python train.py --model="self-supervised audio encoder (BEST-RQ)" --dataset="simulated sounds of rotating machines with and without faults" --train_examples=39062 --n_mels=80 --hop_length=160 --input="log_mel" --win_length=512 --codebook_size=1024 --mask_prob=0.08 --arch="crnn" --norm="batchnorm" --activation="elu" --depths=[1, 2, 1] --kernel_size=3 --stem="single" --widths=[128, 128, 128] --rnn_width=256 --rnn="lstm" --bidirectional=true --rnn_residual=true --rnn_layers=4 --optimizer="adamw" --lr=0.0016 --beta1=0.9 --beta2=0.99 --eps=1e-06 --grad_clip=0.5 --ema_decay=0.995 --steps=2200 --batch_size=64 --epochs=3.6 --lr_schedule="constant" --warmup_steps=220 --weight_decay=0.1
Rows from block 3 of a small self-supervised audio encoder (BEST-RQ), named by matrix and row number. Each number is 128 + 32 x the weight over its row's rms, rounded and kept within 0 to 255. All counts start at 0. Numbers have three digits each.
After each channel's rows are labels from the 100 clips, of 14976, where the channel reaches its highest value: "top examples" is what is common among them. Only what is clearly more common there than usual is listed. The data: simulated sounds of rotating machines with and without faults. In brackets: how many of the 100.
# conv: width-3 conv, stride 2 (model.blocks.3.conv.weight, 128x128x3, each kernel summed), inputs 0-127

conv.12:139109179147161148164131122132136170132125082059112100102155101087154111129148074146160070078102157175092118093119132105132097125141152162113132155080111102160111129153091081153131134179132106098082129180131098109155110142105090105129123121110104146081088164180074165121150044097184205070123101129119108152118095103121034150120126114189114158129164183156108117119126156149066132148167
top examples: muffled (low-pass) (54); electric motor (34)

conv.73:116160133134146156164133052124136136114178122125149132111081148120105151130173109144182095076159116132116117078103145144122110142159152174089111141132097138128099109095133130135192171116144173096137126136099164102131149117143143093178096140119087140154197178156093116115144062101104193152153167149091120182146081100175060107046189145196110151116148088156078126166120112126082153199111
top examples: compressor (88); speed: slow (72)

conv.82:142140094180100106134119137124131112145119135195090093079165125089085138081131155126050092213099087079064174176076166073102115157101101094109059110105112068156150111157125135141081122146040108155101152096089162137137106117201086116125113106136150086115107125131145083077104134128112105098082113105094127086099086131077119144096118133104163085102119120101130146108127128141120102095115
top examples: pump (37)

conv.44:124099124086131187112166163100140114124157163121144161157118088146154115127119121072081130117155136126165106144153113141090198134184130065156057112147150156117108107098081207158103115110153122093137183144138195118116130126131154135097166183154119113099131118113185168111150175176175130154127110177153128075124185147116205082184115141140185110184139126143201150119124120128173091101159
top examples: gearbox (66); thin (high-pass) (40); turbine (30)

conv.77:125118085107114168112109149053163113108062124089113205152137062105104112134060067106121175131122099078099091122122131156134155103150168101192101090107119176118100082133089099153168125122151141116192116084097152081167126146095141115083181143050121173160129059113102156102098134125169147130145084146138142093160148134133120121141125105126069146099080153109133078095125132122089182108126
top examples: muffled (low-pass) (88); quiet level (64)

conv.0:151134145115148150116138153103169174115155130115135187185130096138132121097072138088121207115116149116189109126181100134145198109159146055155107145122173190086089155125146141136103144119125092079139156093161124141152112134071120129098138134117134173168160078144142140161116125148203138126114119145124136078124244091152174104157102091097101130181132169127180075093180161132144127120141
top examples: gearbox (55); muffled (low-pass) (35)

conv.116:121124028121100123116091175108072086160076176126121144127140096118111109151107166108114125137159101098138123147096091142102112093145105114153151060154106212110185064117137138146097074032136141127184142136110098119094141095128158153085148136117118101094103081075131096131079178158120107137138133137171108100130141137109195133162114117077126099091089096083124114096070111108119102073154
top examples: gearbox (54); imbalance (38); electric motor (34)

conv.56:136153111094108106090143145147117135075140169084123132178127085131077092107095138080130158116143184154167092134115071183082141112150115063158130150145159198100122111128157177143129146098096089047159106052168115154137178127097140108062126136156094164088146118079105118166086130166170080129144099167115135119169178104093168167172136080111107166183124113118136111119138164105112091107157
top examples: compressor (70); speed: fast (69)

conv.127:091123090118072167108176063081130098112134121122159153128118159142163118153123086114153087096184093110160068093115103147163131124181117171153102091149075127147101112092110155129130127098181218148144147146080190113156139134153145108150121147141190146139114136122158153097161103116143162157151142213103117149102054119169106073153175158163126145082104114157127144140119032144108136164118
top examples: quiet level (69); thin (high-pass) (45); gearbox (38)

conv.102:123136144114156174134182138089168171119151078158145188117126154172157138070168103063143145140133098134154143131174114081166182130161155108098057107139179065095116166094140153111109184121079142122118117131122195107160144134146129128178115159116145147162186107147140163110166125123131143130116143184104183112115128119090157116108084157179139149176176124145191169148191126085132135212122
top examples: turbine (93); speed: slow (62); muffled (low-pass) (31)

conv.26:127040129142148197172146116153149147167119108092167123127154097079157139125133089113164154112120123151117114127151145092126188111141104087096136105099163104153091164131119148146122156120162083107083156196131102050100036104113090144126188208111105124149063123164099192156151119141197163144100122161116115082081112107156129133172119123152175113139158132094150121089107095101109111165156
top examples: muffled (low-pass) (61); clipping (39); text has "clipped" (39)

conv.117:153105113170136143140080137152134137182096128088076114111162099132151163167118135153147084099140172127140125104074139162123119117085141139141209103095061144175177089139092128168071065116166104102115162155134059129131103104099138139072196126149088072100086153156165179119147137115141133109127083087202106155147119137131115085166145086139147115115112164137098142064075159140173124082158
top examples: gearbox (52); thin (high-pass) (49)

conv.112:116123089126135095104119161135105112131089128125137132153135062102079139122095111115129184180083135066141146159138150108120090136085134067133124104118183121151157157120140116129134101081132087107153130103151097155044084108147118143110119129099076116148146079114108093169030162174109111154126123067127153080136189177117166183126106055095102087137113100039143122092104153076112117092116
top examples: electric motor (54); muffled (low-pass) (39)

conv.1:111106103141165105193160141163157147128166154086189091120117111127101111097216119102134125102168143159133172118133119092086142134135112123087082156144182127102104142126173164102137172146099103061126141124145137124087127123148120102159109166131059143095165175111080073147140099183158144141148200181056131133150097070107109162107128127178133159126218114117111099156098138149105079181143
top examples: compressor (38); turbine (35); clipping (26); text has "clipped" (26)

conv.58:163112139125146112098079197121109137132104131066085115140162108118147176134048165113071138165096139150131077138116124155135126187115105112144166113086110135126123093140088118175092078115150068112100155134109060139122139149110078168075167122156116107098105099145145124142126133100123083084093050106187102098122180133132154097198094135081122109167100152140117164091072140107176114052136
top examples: gearbox (55); thin (high-pass) (34)

conv.69:159156119130111126158126138160146124144145114135155097106099160147164124101186146132067035102156084173112135094087118086115118108147114178131146125120065043128130122131092117145085138166078147125077095153089143088131128151156065102176107138182150116084103205123147149090153108087100130084089149186116139145057044127122114097139092202138151133108148134190117132136120113115154132111123
top examples: turbine (60); thin (high-pass) (50); gearbox (33)

conv.108:185062141143145166158152164149132152143092081086136110139155075119213098137090095143106158105068112202142130162185129105096144127127103151139143091072144104132071167152058137148098160154155082112071091169130069095111106139100057139086149172113116140084085104138137189147147127137160115121089122120129114079054139105138127110173075124149173126146124151134147107108138126128164132087146
top examples: gearbox (64); muffled (low-pass) (54)

conv.47:148089073150040119104128142129091108114134153093149129136143152086113060091107151100077075154187111134140093121068148095106084114151081102177127087128064128116122089124096162150076127121130142138094109102086114080121145147148111107094103115116128138082056135072118142081094144127138122098125099138087136123077090124142099041151108125083134117040117133123127125130083057127092116092084
top examples: gearbox (50); turbine (46)

conv.28:191098169114136067152176153189118139145128121147150106192114179150137150139157146158115081089088203207172135116157121141181118115150115147129199121174160100128115192122132162116154131182158126149083141166175088157121164139143087169165056130161137138125112180133106135191152160139128122155111170066134118117100104140194117148172131174094132114143147128125099134151177123149157123091100
top examples: gearbox (47); turbine (36)

conv.92:057153096101111149133102080134111052200101154128118166127057100128212079142138144154129107118164106087116144169103090172159119112100123132110177110090071134117196116100121120129100087127166160203134136176085140130121118136123121176157174174136138091136106179125174192127145189121102122135096125127196105152107085130162148124143105196094173091113107115128128130093113136108139165122125
top examples: gearbox (70); muffled (low-pass) (37); thin (high-pass) (34)

conv.13:054170066135138152134124071093115066156063129093119166132101102090124110169138125122193176096187115038107103144080095150080123127118141121123127090111102182150151102071163103150146127052164141135189143130095160091089091088128170114115170146090080102142151092136141111146100137137135160165129144174127136177163118120148150130111147077131110108098142096078121094110090111124084136177149
top examples: electric motor (56); muffled (low-pass) (54)

conv.24:081153093130137119120077087121104097135142131105072130054141122103158145137132155180137082109150070117084105112036147167112075145109137139123153140068024148185154027129088108132131107125153148133112115157072128111101133145125115108137133114163114119117106166108149096060142087061135143067109092136147082192128089115096104095120139120130139121109106131148080131101074147110141162129129
top examples: gearbox (85)

conv.101:160177082105138112124105153109150149154103129120119105086152139112088143101142166110112158183088110096116182161115142095077091147059149057107111150124144055116151121157144096129117132095017090110148103107108147165055114106174131111141109066114097095123184084090124082116099130138076061105118099106070176111143120143064120163113109082127125104133114118072155143127122132093101090124118
top examples: electric motor (51); gearbox (30)

conv.20:180119143154138161134127153121142162119089096132132127106158142141190180127041117118062143155100109115137135141119171079117134148111122098111115100063142080165103161144049162118130097157119097123083126137073104128143105133130081155146172119128104119151088098133179182124144143120099080077073031132149159045072133131100140106151056124104173122102123134122187132095139084109170124131121
top examples: thin (high-pass) (94); pump (36)

conv.29:142187045097073100149125079132099107111138144138191118145093160159122106123179156117127115129195131121161158140107112122121121117112118123113135141169155118120203124086229160113146122074084186144192104135102170133093132098181162163163102144120092085121163149105127083161085158150103124177133191143112137187143081115111161154090116155105128075121107052100122114115120123099133101163119
top examples: electric motor (74); air leak (45)

conv.35:162141127138161126075124119132148141072122094167096124080115093131127100147130108172139126160080104122085140094142159125134098122090184092103133140102121076122086144197097083115144135199085092145123061106149135158157099165133093122150130082154150158163163091124144147056177093049061120097118068093122173111110114183060112099097129113130130134131104130144128131102142174076172174142065
top examples: quiet level (75); thin (high-pass) (63); conveyor (55)

conv.41:103143126146188138165070131155109100152128157128102099119117088105144106159141149148166130099136154087096132154092088160105143119080114147108160154087094191110184105095125106119083081097143142104167133186127114156113118106122122158123196132151118046103148163157128094174140121147151187104129139120159053194191120097105154225137124108152134113135167129125114083113105218099145094133180
top examples: gearbox (46); clipping (33); text has "clipped" (32); electric motor (31)

conv.21:131159123113147090124086126187072107151136168122138114118077158143168109144146176180118056101137131153112124122088109174153092115086102179124188155107084146116172108112116161128116063117155118153105128173119099143123127136171106169170129139215107121066106232100150111087165139081103104117133113106155082178120090153117142139162105209141166094137092078159129111116130141107178105112137
top examples: gearbox (49); air leak (49); text has "thin" (35)

conv.54:147144172110165151086095160170122130156147151120099122123116104131145117122116165107094159150113136149153141181159126151073176094095072068114124160126148128076160154139157127110085092137119078109117102125166109165137105128113110172091179127177130126089148124139179151133140140143110071106067062104192091135153190111083166181138063126128170111211159138158179118093114188122201095100145
top examples: speed: fast (77); turbine (45); thin (high-pass) (44)

conv.125:132101084163143077100105170093108121057094165083099135134125082130078085113083141078091125136120175152105088114103123121111129101149175076161119110165105206082114130167136116141130145104091110088154122054151102132131135146114124080023139093137085128151117113072120080135053128121150082103132135100105124128137162131100122132152122098056082179107134139125115110156078142107116133048124
top examples: compressor (100); speed: fast (90)

conv.2:101106169107163140099098106136118102090044084111078116109134112121129144213096129171115139152071143086095119090162136157161075133107178132140173143097100127114126117137110073129161087167129123136106124123150074148126121175100140142099135092117119141193122116157134124126134132042123179140132089036176119131127175192171131150110118102136073109133077155139114113109110170104123215077106
top examples: muffled (low-pass) (92); quiet level (66); conveyor (63)

conv.63:130136160088192120141080119146127137094124108087132130106041102134173054123157115144159109098129168175122123078119063130124117044125181117116169163097154173046101131136150102112139149143112110106137084165180147155118125169055105117136137093129086162134202156124101120120133093129129141107120113113129102198155139112083095167152105127163087181174149162151121096116129199082129153133124
top examples: gearbox (66); quiet level (63); electric motor (34)